From a checkpoint of a small multi-label audio tagger: activation reglu, layers 14.
Rows from block 10 of a small multi-label audio tagger, named by matrix and row number. Rows with one number belong to one neuron. Each number is 500 + 25 x the weight over its row's rms, rounded and kept within 0 to 999. All counts start at 0. Numbers have three digits each.
After each neuron's rows are labels from the 100 clips, of 14848, where the neuron reaches its largest size: "strongest on" is what is common among them. Only what is clearly more common there than usual is listed. The data: synthesised imitations of 52 everyday sounds, one a clip. In brackets: how many of the 100.
# gate: MLP gate (model.blocks.10.mlp.gate.weight, 480x160), inputs 0-159
# fc1: MLP up (model.blocks.10.mlp.fc1.weight, 480x160), inputs 0-159
# fc2: MLP down (model.blocks.10.mlp.fc2.weight, 160x480, transposed), outputs 0-159

gate.376:478497500487457532511553515506473449485493486472502547503493517490508509454483433488547541511499511552527486463500485532542511491457482511494523479513511524517511447521475500462493489493475474479479438490497503491479537479513509486512504511502461513538530491476507501523529522539532510501499471459547534531525454496496481513458501465478517452481523527539475506508503481544508521507519520484529517507474516473507512491503497510498499482534515446514497546522488511498462505476469497
fc1.376:527476502490525438494472511507472513506503529475544489503489498508468510504521512518503522506496528491465471493504511494504512427523524506514526480505510482451447533463487487467446526491475510508528523511489528519521421507510512507479483534532470499438544498499466540476532502497523471521509533498525459514513532516504509519510472496477472516473484469461498472497473533529488512481502484510510523574490466502495529501503528495466503493494502501538474479512493506479517552541471514
fc2.376:489484499515520505519508520477537464539520509501465513459478413486490478463516501496518465523477498506497501504495478482485481503505493508518500424515512496508443479497518512485520428516508514474478540494520505447483513502493516489485484528512473518513463553530511478532544496509451531487516522496558537479489482544480516493462472543492505463502511543524493521474527484489468500501477472477538491504476512497481477518473499542475490490504496512503504516553500496515489466546483494
strongest on: reverberation (63); text has "room" (63); text has "reverberant" (63)

gate.31:468497490520474507496494482535463498512496530483470523538488519482455484557497505521440475501520493529496499532506508487551498492511484472527501532479483537498538536491505522452466480518528529535508472468532533473465499502490508484506505511479499454512488468467475505442510471496483501512531486563517500460469513545506498497510499563484500491512490523511519521454477520501483465549496506512448494418475483523499478510489506488516465504523477511497525494490511528495499540512523502
fc1.31:501525530497490467473504492475531546512502493518500444479487501511552502448515493495554482498530516538495486510501472515543546486509494510513548519481477467530511479492499514516485507484488486498436495478540491499452517485502562514500489486519523491515501482518544481442501514486482484525509454480446526492450516480484493493532489496528492498493456506472532496527545508477515500470503504505526484486563512491538522498446504518475509456531493490482512464490482494530525500517548496
fc2.31:485541493501473498495508499504492501471482503473518496552512504469498458503514461496514458503493494464573495517517501518526501470480516473461500499484508493498476532504506535473476490519526503499481500444513506483493516522526563468496520501488525490477494491515505465510519523468482480482465552503540516536530545507511516500487494500503545549516479494475495548495477477513503530521475511505438495477454483517560533461508506503476479506556510509496473498455513525478519473505442451
strongest on: animals (59); barking (30)

gate.181:501502523515533526474520482484528496489510492501528520458534556499513502490470482446519531516490494512469480465438529488484541523523521517464452445519513461471457508451492487526477497512541526478468536504524472586507492505481520528495500531506471484485510490509533487521477531497523493494469474486510475529470519504515522508459488514495512491501482529532477483513534506491452479534471491498518525543471434499500476495491502522475486502507524497541486520473517503517501513497502466
fc1.181:532508498506535483464514487489515495496493469540534533496508527546463519516486499503521515501561517486465505496476524480466495462528508500481479469554502465522508536484516522494515512512505521494480500503483504545525483520483521467487486503523415470506499493521544480528484491528512539503487462511481474522483539507499484473525513503465505484485481541524495499502527489507479447516502476470490515552463416547474450494500484530480481518472528509486485499474498498537493536492472482
fc2.181:487501472529456497523542517492482443556501452459492474515498512478539473500502479534486480485491528461496539477527502460523455510474513523521522505491468551483514489546495516494489497477484463511545498483495501481530508490487493546505499449462550504549485490498519519528537468511481492490463551536489511504495512517502498511498490507500523484501480481519491495528504498532522518436536507497477521515502467495485495486506544535487464530479489505491535502464508499526534503445453523
strongest on: clipping (99); text has "clipped" (99)

gate.465:527519510484485500558510491523491482522552521476499469461480450510478497503484480480530510522524512539495501538505516455493471502517490488526482532478468459467479508530528480489474512482472510503478502513481521524478520523530539516481467542556458522509503524521487509458485481508517515441482477507508504525509510495510483508501482478524552473528525497520489435473485479487515516470546531477478446483496480532536466475478543507545499480476501557467493541479501496507500498515492491
fc1.465:516444542504481520490508557468528537480519467510520477485517521495472499519498487471484468504528470526510514518511519506520481477491478534503500524520496510520527465507468501469473540495514516519505486483534492497500494491466514496465518492458512494478488432501487502513491545490508505514538540498499472512522536512476500535561480495483461450503504450494516495523488510506485497531514505489458503534489476478494508568489477501459469497478484469496460487468474556529554520538466541
fc2.465:513525484451496488500481461451542487510482491520496496508532526522526510503445510535470540435499430499487490487512477537504485456526489500482521507510508526511482485481498486511528495524518502528519484490530515525470490491495504475463516490528552480535512514506524504476518485527488443505528495523504490493498474527530494482508501456475523526503501543511475512482450489541524498535469528492505505506554479485518489520498501536460495477495470455560509537513514513512421504511503489
strongest on: people (48); applause (41)

gate.226:501521516567531543506497500456448505505480466506504509519524487507520467486530519537508494522498559515518478496486543516491508517496508471481505447533495533504461485498489487517459518495489524489487531482455480526510525469447488501452488542498489476493517512497531486525476518540521485481501476460500461512500478483460513516481514515455495498500482513544498538477535536514468488533501499514513564553465489489475484484495469503450502507494468483497532517526501452480486479527531494
fc1.226:541501506461521456501493466482540504494483511485462531496485505503529483518509504497515477485521454461497533499505543495502511518486462487527510499438492515486497473550474499474542522488475529523476489498506472429502488465496507527512557515517536494464492503537536549468524524512438475535512525483488477519492531542486549457516511496500514457515469500461502484513507497507461503545510509504455510467536524470514480502518479475545534475511508495487498502504529483492509498511523475
fc2.226:531464462442532528487439488495541509502457509545503490508504483500486495513493509514490497504530504547502483501487482480504523515492481522486521535474495496499486463479513486480484523526518519502496480467454473484533505506503552503515477512507464488478460496521530515459512511498495415516516507512480492482509483503511551542494567505491487508505499521462528538499536470468503465525509472525480482493471487527450487538493520486508522468510492533553475555508520470511493485522546507
strongest on: clipping (60); text has "clipped" (60); phone ringing (38)

gate.130:508530481486476494536466540512509501499508529519499489490513507479507489521504471499456501522506506452479488481473428473553563494503496507503499488482506517505534530526484468537509538466489484515507466492499477546513487492487491481501463500532509536507520544491487488537528509478533482465490478505503519458484466493488501488535496546523479507506455468529463487495502506543499477470476510520468512535522505531533488455504504538542505493520508460533515477497536419558488506497499493
fc1.130:502498494495486525497468517489478513498477531541504512438461523487504482509531458479538531528493539435482472489511465480502540502506496484528569530505496504508479530495505534519502496494523519436478516518504485510482516480531480493487476534560452509494489456524500488527504528513513499500506533462492498511504469525478538496531455549498491457495505523569504512536498454514513488477494492490499519496483485483519494490478475510507482479455496505533482484485485447548495543480510504
fc2.130:510513537491482489485502454563472471511494516482535529534544521466503493490470460493502521528520468465512522490479510507512495493476476508517512469530483498471470461484513507506485501528492508510480488460518502539525513547450544489513513475511517445468505518515450494537486485497524532525469517490478496514516470517469481511509508542476510527539497453529460490535458548485526493485472506524549503509477513520474534511476501556534474490540495475493531500495527471509463536498508505
strongest on: clipping (58); text has "clipped" (58); white noise (36)

gate.32:495460518444510503503521537510479521457493460492530513516523527525487518491543509492559530515484466516515502531488495528529497526492529561462510531529486518445507458490539503521486516457498494537464457474497505484524468514490493481506511553519507518566498519512544474508479482512509487505488515531498489517496488526504521521517470502484523501483470501478493525533497496520443514541478468485453483493489490458451479471471476500484516511467508482485479441490514513508501520511488462
fc1.32:479493496474511484498479503516501495483533485483510521490494538546483536498476501486549528525490406504519513496478486553526507528482532483500488501472499448463499525502509487527487493465484460512487449525455525478484455531498516507510531549499508526503507518450516528507501509494503450523521478549482485527550512519517497483511502502497521521501494488437467515526497485516492522497467491512502453526532519471467471487496509530469458497513511552481487455471509526486519505490467496
fc2.32:477493455517517499461481519503474467467490534513514534481485479502509472500461532492474474483527528527455522502517509475473534497504499478549450458469551528504480500521495487511542465552518529497467498519504495493535549494516517504510487499492504506491464507534498497515503503499555483510528487474474466457492536477481509480493512517503499470518502541499499484465470529475487467503524551478533508480531451490522476510442509522476479489508484501499475563546474505550510516515471487
strongest on: reverberation (63); text has "room" (63); text has "reverberant" (63); clipping (31)

gate.242:486471521502476558493467502506505464482514486497512503505499540536485488492491465524487485521515494475457497485463513524497518487533563487480511500497491481491516501506521533532510501511492464479516470514491505506580478489530542485539492526456497463496527523501514500494538519479496517478499471494502528470485452504505453443478504485475456502479477508510499451508475500544512466478528470485508533559498441473477495529534525502471509496497518538549516452492483483511491537530510500
fc1.242:511512487550496475568493538503513505545502508512464476478472496512473505482465499494480503443503519524509487560490478494506456494513459495503481548481470491523508462549460486530466469469490476496496500532523473476514519492513495518517532492518495457479496513525498508505480489557495527499496552491497498455489521472486542527539473469499509515520524494495493448490509505487454508491521515528501503526492555482502503519500493498500484500540513479477520495522431545551453484494484493
fc2.242:537464514477527538506483525512507532471472492566489513499521530480491504534529545475533500514472441489500453495514521494482552458527523482496523505526521508523503486506502521507518476503499480529474510510469512513441511501472505493472491479529472505502577520497476484488486508494510496513550486488498498475518509465445502499529517493493463493481521487489490524528494499506528498531496503531462483512494466461554466497510497440556505458467499511501522514484456496479448493519517520
strongest on: clipping (65); text has "clipped" (65)

gate.109:516466495473521494519494487477523502503518440456473455524536497504467512497487483494540480555524495502514489474468507520490515498538523482527465516489539467478518518502485498475519512485541511477536521446539490490513490453512509486524489552482459502533501473559473514456534517513489480519523487453464489543524515479472533513492472504506520510454506509532488459487509471490487515526521466496544495514557504481524488503539492525501501523510493464509487469447494509478471466510507518
fc1.109:459476509463453470486538488484495529462516508520482510508522467523496460540526504508496505480478466466517500490515512494485545504490460509455469491470557512485534495493474519494486485511518461532508531539462482486505508542511551502511486480545538498512484513482489473542497507496558513504496531528475509457503485533507465516474484527511471524508519514504504465503556522479461474503474505492496497476531534517474496480466500487508465465484532493514526524553504526505515508492562454
fc2.109:508553477525471494516527511530467513488435510518509492523473494523527488513523528441488475484519514498513473485483479525511486488441544491537483547536506504516466480546529467519483504493531506496476491495494503488525531459482531489478500474482481496469492528475541460472469490513493515513488537484528530513512527519468553523519454501500539523509502474483519472464497487461527471545509478481487501516482472488484484458542471491512485509471521500500529484518485513546512521510525437
strongest on: reverberation (89); text has "room" (89); text has "reverberant" (89); group: machines and effects (58)

gate.292:513510505512551498478441521504514490507472468465482520496460541501520475513552508503467509485511472538542515515497459480455478471496501507531560519507463526523481527474558512528507486481492552472539515517546484521486519462501475512482488530489497533508450518523469529488474500498551479531516480459499502494455540492518521473510491502476472483483491552509543506475513500480495479496539484490539478502465459494495502512512492482495492489535455480503488492532527507481489493482536510
fc1.292:513530498529487495516537481489528478474542551501528486505485495543499531506462493509469487472530527509429514495486490537504541490497507496475460463514505512502515511503503508519509513517479480492461459468477505489490486517517538491512541491510494490462527554506480445499480534535519509488480480508504475487512451480509487470492469505492526535495528481479493505499501494506551535516454481491486468493549496448534439513551489515481546506472482545496466506465488476480525512491456514
fc2.292:513498480516497512483464549458510483520464498494505447534526493538467474490532508478496501544520537475500536441476469535527493514491506474464496503506513510529508478489526506526473485514532502538544513489510482466539514495508514459499513446486540495443468511532542536479544515464509478471511530525517526489540493519539502495518527500475500505497468506505470494485476467524534496504506474482474503528500472509494487462505505450495494494545503502520485450499458497532479530476472537
strongest on: signals (44); car horn (37)

gate.125:510456482523544517541489481524510477477465498501458540529521499519469517560495458489473446528511495501536493505509541514540486498470492485484506483503505525487504529497493505478465494532491506552513503513484470527535485475533497550487529530504460454514514494475478436500513467516544456467508502467502483536509471475478500484478505529485503510487524483490526476504531505516496514516553510498483455506498492485460527451498492541498489490517501511511522469556477472518480500513529456
fc1.125:470484509460485491466524485510488495520561531503447455451513484492524506482545478464508462494499527443481548498527513503524494544521497499517524516515492513521547520515526446489504475490509533467470487481532509502476488501504553538531477502477510541502502490514479532492506476491509524486490506516490480461484502517536456506469518498544483500519473459500495493481512497489567516544517469550490492492462524510468490489463517480522487490495474517448501552479491512493521514474513514
fc2.125:533495467485564505525491428463476491480481487506501511589518515485479461519502503522471525511504512503455519489532497487479502514537517459515514507557519464497496498477549534503447488467499512511490469482517545546500502493500539475494510504483481480517484485465524507527487485467495496487563481468502464547509493480506448522526486499542505513500518525499514529550512472492495500461536496481518489497530491490485463530511503500517492512465549474508493470508476514511506490506519497
strongest on: reverberation (86); text has "room" (86); text has "reverberant" (86)

gate.202:508500499499539494484530519460509519524529542483517497492511497496528476481523469518531519468485490477453492520501483535490534516495469489480513527488481526546514485521494474494503484448492528528516487535423489521481499493453512491502490477516491487529511481515479492502516499549534489536502494500524507532517509509502564495519482464482525439477517470524525467507503517512480501484570509489463489544504530492526481524508473482457525524477426468480525451506506509539499517532514510
fc1.202:496470493514524466458480513497527480523511528437480526526534471468485513491496493485551486502483498510514511499475504487503502502527493516504456476501478559517508484506494501517480472521503467487496518469493489531485524509571496503520475520524494504478524495548453470501536508513506505535472510524508491454530469507495509538480509497509506492474479510505522536528524469531514545517575487497497497539477492504486502507494490538510501408520509481512448499487479433510538491479468497
fc2.202:557481469506480497504520493452554501517477530508474533480530526491509484498496446539495500486581495487481481523467555519491450493478510447486484499505488472511501503514493522501490501483522502476503487492506550546473452470475488484530514493500511459474447503482528498534520485499507524520488483519489497500536469508484471484478434468496513508487536503498480504490522445513516497478502531519486518490508501505463519533530500493535496548524520483511488480556525507495510536529545496
strongest on: animals (65); bird chirping (48)

gate.4:513467548510521487532492528546497480509542507484489495494490539573474509451497486502533480530466518488515488449530496498522495439475474501529491485519535499451508463461481500496493508513444491456485507513529495499467488490491508470515502486493501525488496506481497541522490479501538521513512492479521523502564508527490486477493544538425491490464493528511513497476482487518495521446454494521487463534482510550474499504546516518503498528508514484486523473523458515517508491505488490
fc1.4:472473538512508499574529483505488440527480440464492466509484499513571488491487506515474509524496553509475507509436524457490521477496532463544474463483503520509525505510491492438483492514493512541480511521499501492511484493531522448535505492484531494483528476506495511468496493518486523493524510477507487498518507499542498518539510521473476527484499494451497541490505494536523524492448501482504467494502508517537483503485501562521477508476518512505514515544504500466477469490472479
fc2.4:504498560526470474518542498517556490516478511514484479463536471479476492506520486506505514479513455495515509474494495509517475467536519549499492448491514514497509537476496479505482523525516487495532513529455485476493490478465469497547492498539500509491488482481519512538535531487502462543502502539440507529488471494462473465479483469474500495504487502495529550481469498557548514470478542532486474485495471491511521491523510519545492537487480474550473514473503499523514492533476531
strongest on: reverberation (73); text has "room" (73); text has "reverberant" (73); helicopter (28)

gate.137:462490503471501500503482505567457481488525487495469487473530503530499498501504508457521506520528520517546464492473534452452482498491476482556457488489457516472493501476527478529478495501518463520485510493494480497532456533488497501483539519541503513479501526524498524517515526455541481457486533483482461479479503517484530488481503487501531505530529497468500535467521548570493474489506501539467452488502505533526487468480508471511525483485507524490525521505530502502530457537512504
fc1.137:506501523459511496475476531546481480475532510516523499466529460518469522465497478482488523536517523524538476521489513520453533474505515540520463516523484491456503488475528500514514513465511514517461494508496536463495442484513512509488479524571504514481492530532416524458551474549539501476491493522508485492474514500498500481509524519484496476504518502484486479463501512508531499520515494483514484485513506532488454449485479476531497517489489504497501564483501501507540448490494494
fc2.137:468496492523513477499490527471480462480489515527529512552492473538468536511508494493492499504486526511482500554530529501514535489460461490449506499533540478480552487491536494486530486501475514499558479516467508522498460490475466487525505481525463469453498495458524446505547559472513522502484510508500489515492490497463474531493469488541481475534490511520517485552473517494539525493520502541499468516472503525496519523485469461514503495501520501446514508490486491490553481476520498
strongest on: animals (100); barking (97)

gate.265:485538521541522475543462501509458489492502474510490492499493503526487484491494485517486466511452490465505491494504501514449488456463510514474527473485511504491455478523451462501537486489525522498511517513492498530517520499546490474521469461515481464543527448566502490487555515504495478510489457501523513557446465486494515486518496494480470496510522509498523517496475488490507509485492506536493518496533523524467530532483512485515511542475479512512490520506562478562552487479475484
fc1.265:506477497475489544500525472538509482502479500484517534497520510446498525506510503466483525517536495491510503510517528508569510473481470499509483551520529495484482524481499500505490530466493476498492469505465469474474486510460521550516501541471531496490516517497432514484430473500515517500501506473507477523511542498456502503498502511509499497530471471484528488495485480509476506498487516488480547460483522473559504525459451504483482514482499516576524516466461536491494510559509515
fc2.265:458499508463488488513503462505519469493502472512518506549501501486466518519516525511491528468516514514479501450533516498467498473522527463470463504517480498500514493531504526501506464505466489546562538492527512495490511483501522493462535489498479514485503485534523520505449493536495478464532486484535492490493589539530520499427494542504535502510526500479506468505517452467492495479458480495476513496478533456467515484529549480514501491514482518487498492533477526467497494521534486
strongest on: people (56); chatter (32); white noise (30)

gate.318:513526507513496514518496493505503517557516520468475525524471526469482524464456491456496529462530489509504490546496517504538525541494515522492462496471521520512519498498492496536508505533516514500508502502494527461484483462502568498446461508499536512517544482521513500495476465477533514504479501498498509519464550535488538501456443521474523489496489513478487480427488523495509505496456492516468490458471477500480479502486537494470508473494480453508499521543492512497561497464523515
fc1.318:518483487483507518502510509477493463478488483514514491464516474513540502496516497544502487523464489482508500415499470505453484472493489469503559515526504476497486513494515489480512489491475500473511499511506494540522496552488417508548527526509466469494455503493473509521540534505472475514516507512500482466540447466516478505552541500517482532503515498510533505556511467518481503509514498494509509515535509499531516505513503518543501531501521556484500499483489490494419481484474471
fc2.318:473510494473535496532497491475513534495461501476514456496463525503548506523489550518533509500522503488485485506518535510532514526495494482548457475526486522478502468502474501506537490498511487448514493505513477483481504540508478477476544526500494461552486471537485507525496473555544527485524500458463452504552482464523490471531524514514455514498499507524451508521476516501488478479553532475491456546524506506476529485487472521491491519521527488533516478514477500488531460517494479
strongest on: signals (100); church bell (93)

gate.402:536474469501431539503517540505485504511490509506479522506485494472506481492535497485475531503519474497453470522523497495497506543481469492517482488545500523505459477482527472490464560567497497474489491533561464503485540514493520524541510526516491502492470477495488549543482516537542527511542484491474492497485479521473515537488488490504526470507467472498512491509537462505549492472495488509509515476498545476497523532495485474506509493487478473528508506446482514473435498511486497
fc1.402:546497482483492495502473541500535490517510550501469489515464541489483442482534498538501522516480492489476463515504532449512494527482513506483497506532491537492463484487504496448478511549494544496490476509490488502497516509505543526535527500503498538515459501494485521534472524515513490516521500480440504492537474537506533513466469482498531492486517496481500512503511491507531521460450505524486485477514505488457523517504464502527514502524468468546526496407480535494469498544486495
fc2.402:445508501516552502515475528493515463469525510463472489496490467466487542551496498511489483496504478480500545502523521551507464531513515495537520436511486556506465513530441487499518505483476505495469475531521512488510539447511456524473520501531496491513538532529492504529505498517512477536468501466512491487472461486461502501506511495455498528497509516490549510497510524479545480540503517466543520477534497511505544484495527506464488468500508515477464476525469497524502480483491510
strongest on: thin (high-pass) (85); mains hum (64)

gate.13:493494500442507527489538469515500536517482524534505500499477520511491500504489477497489498471482483521462475549430523519491522539483493481526499509476511509497481504507509494456500449553531468538524478488461468514482521502513443507472489476517542511489483497535475549496495515525550490508491538528528553503505503508476502497520473535464513496517520522510517471487500505460476468511499481477499493505565501472515519499525481472511504535492487515506487516481483533478530444513430467
fc1.13:479501491511517451498512506527492501525501494489490495508501489487491522508500510497567482549501476530484488479520503456516523475499495499522499492501488538461471514464459504472513459556521506507511478493496487525486515515472536543479505511503485523451541489553544500468516498505480492508478550472500485448501533487500509465470475526469491484458502523505500497529475533437509515526495442523548538509473520553485529462487455537490487505468481490505456524493497504516489536519524524
fc2.13:534475529496501473508476487496536508536474479510482491498463511528494501563526526473501487557466501520532507512504506489481495509455532461492510507536507489528485526515499473468521519472496485499525535483469509543451486479480479463508506452477497511517497483472542484488496500489499487480520523534511519518539500455495478476529484504504451477479523542488505507474519527478462474498477496522557546480519487522526502452503462484498492526533483488533428555494508505449528488499502486
strongest on: reverberation (98); text has "room" (98); text has "reverberant" (98); whoosh (40)

gate.351:535450548482467489454492505483498516478532503535481506486458493505512505488525479482474506561506523504508537478425515474461532476503516506480524480471484481511505488539518477530502475501481469544505520489538509498537531518458495506530477513518477477457503500557470525498510493511483517508553496466504487453489466492522485528548487460461485477508495450515500494531504532525478541519512477488515492520485529502503471488519534525513465511511453495487498499491456502519548506518489498
fc1.351:467494508507508543474481484522486485509543455472486539521525505495481502506522499532507479519530496543502516529522486496487517488467480534521463525470496503473530524505514520530517479505522490478501481498499504486481460565480504466503490460467550468451510512503509515516496510494519495488509447499497447475466513495535507487495493497539517474488519497468481529469492493510460500481435480500533538534539500478493521549505481517497525499441468528513489512561518502461469454495546499
fc2.351:511490471474525493496524517496534509524490499548515490491536497492526519510507508464471526496508521527506489505524507514470463516519502472530518497555560489500517469496485446493508520495483469506482565474445486492509535466493476524517536500482469546563521499517503475446495457481501495517507525499530533528468532505468512455449548538529492499485482502514504514466521524457497531493498502501488482499476482520509525484463525507507481511522511484527484482511495502527452519486439457
strongest on: reverberation (90); text has "room" (90); text has "reverberant" (90); animals (35)

gate.30:479496518532487479508494499535485468511504529488490494449468491485482497537472518501520484508529531477491486484501475512498491517532505480499441475500470491544456534450512533483482499464528527495500508489542538486521541519531532468510537501482495571491447513509475461514481517503501524480482486545492506517500504495502485535503501500497538513537481524462495522475479498548498516541528498509511465473492472519449510482504500462454522513544436521532469499514504468525479497533499541
fc1.30:494484515419470505491522486497499524487495490534532475549508485512491485474509472518522520473499508519514495500520458475525472490491512573517519535514496499486545503517556465556509488488496517492488528484465459498502486525477500532503436521544500484489542462514519524497475512471509501475504489456517467460505465511533496481499514539503498489480486469504501484515506515479478520466477471509547532514509495481530503505480490481515507478450523499504558496466504537441530534514481504
fc2.30:490502483521485519490520503490526490500517462491528486497519540484502452530486504523522475547521512534486497461509526470510483522509524512513511503509488526502497509478444519513496505506521529507462511502494518493482453501516485523491500487508535436496515486482530506491543529514451488511511525506528532493439480481483529526522506553501444528555497493494502484505481498457509476520474496419443453503500498489485519501535467528468553537521494458489505484474496521463502472484470463
strongest on: animals (100); meowing (99)

gate.131:526508448501542547512543507492492502502496527441498513462511519483454527515491496474512464511494472478501476474469478482498517525496473493502489486490507527493463449486444472533520494504480530474502468543498515559520477502522517511489481532500494496509546446489523497552494469471463475505452460503543507464532506494499537518559478536508500502484479508491498472471552487542522500543536510489520503497523497482481489486499517512466517485523522470498531485540505476487489503484515529
fc1.131:503515491494497506487502514513519436489487501499487499493516478461482494511478506503538503502522507486521486519503488488513515510498458485513506508476471490515536461486449544543473490486478525506508477521474513536476530492526500523503525550515468519509521462511507498513501502517482486504494487500498513485499455502504481500556515471492501478467508533529467461504534500517473456475503489520530532541523446478418532468454511479462516494536464458555516516548543490469516502518563484
fc2.131:457524500507526519523484485485524521481508525504518497535529556543511544463485524494473523529492479517448501495483529474563482491500526459560501500503539528480442485485535468495497520495513503493500540495525526496508520510499495451549459498518515496504518484484511473511486522525494496529513505510480481495492543523510559460498513484487517486521482505517545466511421461468503491451468513472475482495510517511485471468512501508530489483509484477466507515460477527474524489502484510
strongest on: clipping (51); text has "clipped" (51); vacuum cleaner (33)

gate.428:479514455503510477500494497437568527550506530502478541477523480514483505480510505476499495512478480519521506478513519449521498556520504512471529550480491493519500521534472540534476503498537483456473483471498501468486479470522487486481510529504487454524471485477510473513541545473530512507516508526524499490515552513508500479458498511455528494481522483525507500510523505489503480466546522515472478517453490512500502520483503503476456498493449555516481529459468523508499520508459475
fc1.428:511461505462469529494476479471493478553497521483534500470471499503513491451481474492446517527499537523467496564467490505513509533511489516494486529516488512507527521497510501517510522532503500496457507474542471555529497489498507547497499492506530512541519485469484498506477486503462520479503477434486469523498456497480467535514495504543485482492469469490549535485533492515550501529516482501536516501497482498469527454475482506533514516480554515489492474514498555466483503475493534
fc2.428:521550496472531451568528486547503503490515520470483469530570508506506520483513467485502522485520489477526483518515517518511526480439504494517505512475519499531486518427494483503511515484485496470470534438536513496491522522509515487491509508529490506504488501497475495530506472465515483528542524516485527500484474509527512449512492491476526504491477486508454515517491476506509527510482521515470491477465497456455508446551506460527520489517541479525457495482465497492512455505514496
strongest on: people (42); chatter (28)

gate.356:502528499460434504502491450467499505495503479453547479523500516463492474531530506443512491529451510496530458522493484471506495520510490479490538504520531522501502507513517515569540479484511506490499499505480489491477494533522477495495511497486500490509520474476487472523541509494507504493467530471498490489509470508494524490537501569501490515550481495456511484487458503542519489492518532517496512546536510458499542536534532511499443472516470513529548486475481470518455510481493482
fc1.356:504529535486513509543479507483503501484464533486542496506534497477532514474528458507499510492502487485488535470494523484513470529477482465499524460535478479472497522473561467538522503457480483473502534509475524525483439516423447450483507512513506507511503503521519496520499503491511476500501482511495500454523467523428507485505522489517482477498512509476512504521471496495545502522513485462508510543510501546460530513525513540529492512509512553530481491500540476475492518467492476
fc2.356:518462526540551507494486483527474505518460498485512503503480475523492485501503491533497467502536546481501456484504497519471530533522506508476459463533473521497462482550449524532512519522488515520470507495518502525560531508506520514495484537448508514516516466489506472477513496538488526500484452487464502494494529479501499487540476520478525556498482520483492498463464483455484495503467519532468512527566498540498497513508551494489491500494503476498502469507517464529524487452516545
strongest on: signals (49); stream (38); beeping (32)

gate.57:517528462463506496468479476483508532485464472470531511516460512530482525558465479515489502494563485509472510525491530475487481492522485498475501438488498488475524544475537551473524458468508509483424443514534477517518488528484508497495522471485466534513517522514499513537465537497506499496468515473540499483487533529478534515460479491468488499522522512511520494497493525520481503505518510491481475498523530547529474551484482471499508532514511503506482500442483509521514495497490520
fc1.57:457497526524460471520535475483506526528465485512543475493483493517521478508480495469470513516499507514526513485485512499479533457487497490463486528494522500516517570519528504475454504482450492512465487512492522523517515516497559498495490502481507464483466502500488529517488537518474503464478517510507533523450493459484524512590475471468514504475540483539517485484459495529518520514497459530495540502548505534465501476480480477488463490482552531492511504496517521523481505481508475
fc2.57:528495508488495490493491510545500495504518484493518482454537453479498511535501494485537515460470542524536513466497502591511482544512521452526532526476534479441506514491484525485477466485499498496488526514475542538478506510487520519468506487504453505527467538475472523486495493517471520500485525482520502483517464540503518448469490505526525483502471506503473505471534472494471493501485477518493449455507506492518469496479516508498490506459522464499476521479469529532557488529482510
strongest on: thin (high-pass) (80); rumble (59); clipping (30); text has "clipped" (30)

gate.66:446512490511499512511515505517495529511467465500472461497477524487497500494481467534511473499525499494483471459521498502486474538495504498500502530491517495519533507488501522477475490487512519511505509495494568529502503515518519504548500502501509556534488497526533465494499505537477465518499473488460533494512474458523488501475494525478492489440492492534485551486462503500486500492533491475493536461451478551537481501490490481503526517453549515448514466534582462521490446507505518
fc1.66:502531495505520485490502517523533456498533496487507537502490487492485515482486474489498535433505481465494503515513475511474491504489477499472453444481504476517481501503484486478510543517504480491443495509527454489537517513476488498524534526507514498471514479472485517518491508486514468518473548539507517492525500486544493513527533464541518511489534500452500505479533502503435506531488524530493515509538506492512470471530552518536444554490501521507480542473497507548476460443482510
fc2.66:533487509491523523496488477490489525478505528502487480540532495504515514507523555473535559474500472488469496529511486474531498494483546457487520544469480505551474482544511534441517518471483538518554508484470472484476499481527492507510493490483512541484552508452509505506499518493461484504516504480534507492507489490456525490483497472492535496520510542502537506488489492502518468525505529518495498552544495515504465510437532475488478473491501459478505492492457472511529463496458528
strongest on: clipping (27); text has "clipped" (27)

gate.222:505511435511530506510489459470493508518512501510535479536485491509500518488502486512480504451507486530473492498436526456480506482534529476488526491518531556443470533507460506539458501481503491466513531516511499500522518515546468506471506564538470484503524515472531491527500484489500503500460495501466481490473502495508469493473513531478507470480563502506490500514524514495493530500514472483464520533475501505480513538488572483474478513516537496496483488474451519518534515531503464
fc1.222:492489493517491510493523530511494511545511511464472538475521490517522488512497484454513476528490516484514451493531508479502460520502495497511474486482456482565463447491545464452536454486478513519491487482479447488480488525493512494535494480505540545482500489470484486491495536518509498489524517490522497531521508491494528518548517448511522525469486529477514515482479452508511477496501501527546508509488521525515517473514464486517500521490484455522508541501556507471470491494467576
fc2.222:449506520531492478474545508484508498474498468487465479503520500462478497537488502520523516528474546505547479492525500527500495531501442472465508521510471524505479460517505470499513476491491513501441523523495559500469506510515520495509472498543509586510499459535517520531495501517546458519478504467476495502506531530485509513482494537508462519519483526491487503505448534532463471508525467469526522501500502444527477484492482524521515526527543526513515519478480490485486469512491500
strongest on: animals (100); howling (99)